From a checkpoint of a small image VQ-VAE.
Model: 64-pixel images, decoder activation silu.
Training: muon at rate 0.0039, 2800 steps, batches of 64.
Data: trained on dead-leaves pictures: piles of overlapping shapes, 145000 training examples, 1.2 epochs.
Rows from block 7 of the encoder of a small image VQ-VAE, named by matrix and row number. Rows with one number belong to one neuron. Each number is 128 + 24 x the weight over its row's rms, rounded and kept within 0 to 255. All counts start at 0.
After each neuron's rows are labels from the 100 images, of 14976, where the neuron reaches its highest value: "strongest on" is what is common among them; "peak at" is the part of the image that holds the peak. Only what is clearly more common there than usual is listed. The data: dead-leaves pictures: piles of overlapping shapes. In brackets: how many of the 100, against the usual share in percent.
# fc1: MLP up (encoder.blocks.7.mlp.fc1.weight, 768x192), inputs 0-63
# fc2: MLP down (encoder.blocks.7.mlp.fc2.weight, 192x768, transposed), outputs 0-63

fc1.52 [142 122 112 131 137 146 130 159 124 116 108 126 131 108 148 136  94 116 118 107  91  95 126 200 123 169 145 127 158 127 100 134 121 107 117 159 109 178 115  92 104 113 146 144 123 138 113 127 115 174 121 145 126  84 119 148 149 119 132 118 123 123 109 119]
fc2.52 [148 110 112 121 120 124 101 104 129 134 171 132 139 142 130 183 138 138 140 102 130 104 146  83 140 101  88 124 117 100 194 116 124 145 139 109  89 109 152 144 155 199 120 130 140 152 151 145  96 134 140  96 165 136 139 136 139 124 147 112  99 149 102 118]
strongest on: warm (57 vs 14.2)
peak at: bottom left (34 vs 14.1); middle left (25 vs 9.4)

fc1.2 [115 143 137 108 100 131 129 149 127 107 147 116 135  80 118 118 106  91 162  87 111 141 117  96 117 125 167 123 111  83 117 152  82 109 104 131 105  94  98 138 146 146 127  98  77 147 139 134  63 138 115  73 134 134 155 153 145 158 128 153 147 104 135 124]
fc2.2 [135  94 117 160 137 119 158 116 121 187 112 100 139 141 146 161 159 120 126  97 128  94 118 150 120  79 113 133 140 141 133  92 144 120 148 147 156 123 173 115 134 121 115 162 161 118  95 129 171 129 102 196 124 132 131 112 137  81 126 156 106 137 112 115]
strongest on: pastel (53 vs 14.5)
peak at: top left (34 vs 14.1)

fc1.610 [137 124  98 102 133 137 134 133 114 152 115  96 122 163 149 110 105 109 123 119  97 106  60 117  95 125 121 154 112 121 189  88 129 152 143 119 159 172 113 130 132 108 126 139 126 104 125 129  83  88 157 141 134  94 134  72  99 149 170 118 109 125 140 123]
fc2.610 [123 136 169 170 143 124 128 151 137  97 122 120 100 117 103  95 131 134 118 157 120 155 125 151 164 101 143 111 100 130 125 165  97  74  97 153 130 116 136 107 114 113 154 105 156 127 139 106 167 149 125 115 104 186 145 186 167 115 110 138 132 109 125 129]
strongest on: vivid (62 vs 14.3); warm (32 vs 14.2)
peak at: top left (39 vs 14.1)

fc1.716 [165 124 135 167 125 180 134 127 138 101 142 114 136 175 157  87 131 168 164 127 129 115 127 114 141 125 134 129 184 149 180  94 131 145 118 104 132 115 137 165 160 133 174 145 116 110 166 189 128 133  88 132 163 122 142  91 162 131 167 176 135 115  68  95]
fc2.716 [ 93 132 137 128 178 127 100 151 105 134 148 123 114  86 133 125 121 103 109 127 114 134 137 115 130 104 131  74 171 110 101 136 126 101 147 174 116 137 149 103 133 144 125 123 126 153 123 107 108 104 183 120 147 141  57 132 140 125  81 103 148 103 162 146]
strongest on: vivid (67 vs 14.3)
peak at: bottom right (36 vs 14.1)

fc1.736 [ 98 144 137 127 126 118 159 156 127 148 120 151 134  96 163 120 129 122 114  75 114 154 156 100 100 134 115 163 109 109 164 124 108 112  84  92 121 109 128 144 151 119 138 127 116 103  93 154  69 155 161 150 130 131 140 131 117 117 150 168 175 145 150 120]
fc2.736 [120 159 125 180 173 136  92 118 126  97 105  58 123 133 140 120 104 174 112 144  74 120 108 121 156 108 123 135 155 170 138 113 126 156 154 167 115 143 107 147 108 114 114 112 145 142 180 141 146  96 127 140 114  81 133 142 174 162 105 121 131 128 105 112]
strongest on: vivid (75 vs 14.3)
peak at: top right (33 vs 14.1)

fc1.463 [177 123 143 124  95 125 102 128 139 127 128 138 128 114  74 122 176 109 111 129 126 152  98 128 132 146 121 136 146  80 172 140 138 131 130 127 119 142 135 108 149 165 113 141 150 112 115 144 106 125 151 146 140 104 155 133  82 128  67  96 106 127 183 103]
fc2.463 [109 149 100 130 140 130 129 114 128 149 130 112 153 143 188 124 124 164 132  71 109  87 144  97 140 131 113 123 128 163 112 116 112 133 129 128 112 150 113 140  98  94  99 133  97 130 145 102 119 116  98 117 107 135 150 123 147 133 162 174 135 151  87 107]
strongest on: grey (50 vs 14.4)
peak at: centre (28 vs 6.2)

fc1.170 [127  92 145 118 134 103 123 100 167 118 122 154 148 137 141 136 140  85 102 108 104 200 121 111 145  88 171  94 131 148 168 154  93 115  82 161 126 131 135 129 118 126 157 115 154  98 143 129  99 174 128  90 151 111 104 118 135 123 115 130 127 161 144 107]
fc2.170 [109 131  95 147 133 143 121 138 134 118 103 132 110 112 106 114 141 176 177 160 120  94 130 124 111 132 124 115 100 128  80 105 143 120 190  79 111 128  96 115 153 127  76 133 111 154 114  93 131  71 124 151 118 162 110 125 172 148 144 120 135 148 125 135]
strongest on: cool (56 vs 14.4)
peak at: top left (39 vs 14.1)

fc1.611 [120 108 165 132 116  88 105  74  84 149 133 127 147 140 151 101 145 132  71 129 116  86 111 129 106 158 130 155 109 106 121 115 110  92 106 148 114 137  91 105 131 129 151 102 161 125 156 139 110  96 144 160 133 100 110 123 114 167 123 159 112 137 122 107]
fc2.611 [129 135 113 130 125 174 156 158 143 103 120 126 122 144 118 134  88  96 140 160 122 160 147 124 170 112 130 104 167 153 137 133 155 186 147 111 128 133 179 136 133 142  98 139 110 114 136 102 101 162 121  83 106 137 116 114 124 118 133 119 149  93 146 147]
strongest on: shaded (77 vs 50.3); pastel (50 vs 14.5); grey (38 vs 14.4)
peak at: top right (34 vs 14.1)

fc1.655 [131 102 103 108 161 139 125 141  96  79 163 144 152 175  98 151 152  86 164 118 142 101 145 152 124 100  99 129 137 156 134 162 102 130 119 161 140 137 134 108 187 140 110 124 102 131 139 113 113 109 131 134  89  86 130 119 135 145 119 137 103 130 148 131]
fc2.655 [118 102 151 140 106 119 164 138 160 166  86 105 145  91 158 127 118 139  96 130  97 114  82  95 121 107  94 115  75 142 114 133 158 137 131 124 121  71 102 126 110 135 114 115 138 153 107 150 133 135 107 120 121 145 114  93 116 118 140 121 174 126  97 154]
strongest on: pastel (48 vs 14.5)
peak at: bottom right (34 vs 14.1)

fc1.88 [ 98  76 138 150 142  64 133 131 165 107 102 111 134 142 116 126 123 126 141 125 119 130 121 106  99 126 137  97  97 105 127 108 130 139  99 106 100  72 140 132 111 115 151 123 104  89 119 104 115 147 120 116  91 129 110  97 141  85 110 151 122 127 120 106]
fc2.88 [168 146 122  89  93 187  90 106 108 166 153 136  98 103 147 123 120 133 119 121  94 122 126 132 137 161 145 143 181 181 133 133 113 124 148 102  98 159 117 138 136 138  82 149 137 164 124 167 126 163 166 144 138 104 162 136 126  80 130 128 141  98 173 134]
strongest on: pastel (62 vs 14.5)
peak at: bottom right (33 vs 14.1)

fc1.169 [125  86 144 126 145 119 107 125 123 148  96 136 136 110  97 120 144 166 171 100 101  89 147 104 141  95 178 124 166 122 130 157 128 161 104 103 151 127 106 157 107  69 125 127 120 115 181 128 163 124 101 135 115 109 117 101 120 117  95  61 103 145 138 117]
fc2.169 [ 90 142 107 147 113 124 146 178 120 136 136 106 147 128 165 121 123  86 115 144 193 187 139 138 106 109 138 135  90 114 125 119 114 132 123 156 112 127 154 125 122 177 123 130 133 136  90 145  67  99 119 120 142 139 136 125 118 119 179 153 107 131 131 134]
strongest on: vivid (92 vs 14.3)
peak at: top centre (25 vs 9.4)

fc1.643 [ 99 140 131 135 126 120 104 116  99  75 101 160  77 133 172 144 108 110 142 119 187 130 128 126 142 130 163 105 147 146 178  97  98 133  71 114 165 157 142 148 112  84 126 125 109  89 143 127 143 127 119 150 140 139 139 145 115 130 156 127 124  90 142 128]
fc2.643 [144 106 140 132 130 114 133 144 152 161 113  64 146 139  86 117 135 144 112 142  71 121 142 138  99 118 105 130 104 130  63 134 131 124 157 118 150 117 126 127 117 144 125 118 126 163  91 141 127 121 131 116 122 130 109 100 149 130 120 151 136 168 135 127]
strongest on: cool (38 vs 14.4)
peak at: top centre (29 vs 9.4)

fc1.573 [139 130 112 117 105 170 136 129 134  83  95 139 138 145 141  79 147 133 107 136  92 122 113 140 118 142 129 123 106 140 156 125 161 122  62 156 151 158 135 112 121 112 160 145 170 105 101 128 131  97 134 151 115 137 126 159 129 131  80 141 123 127 109 152]
fc2.573 [113 111 153 150 161  78 111 154 116 144 183 112 123 120 140 174 136  94 143 101 161 105 126 132 121 130 142 108 114  94 113 111 118 144 136 132 113 142 114 159 160 108 108 135  99 127 147 129  96 115 126 123 161 143 123 135 140 139 185 149 178 129 145 118]
strongest on: grey (46 vs 14.4); pastel (41 vs 14.5)
peak at: bottom left (59 vs 14.1)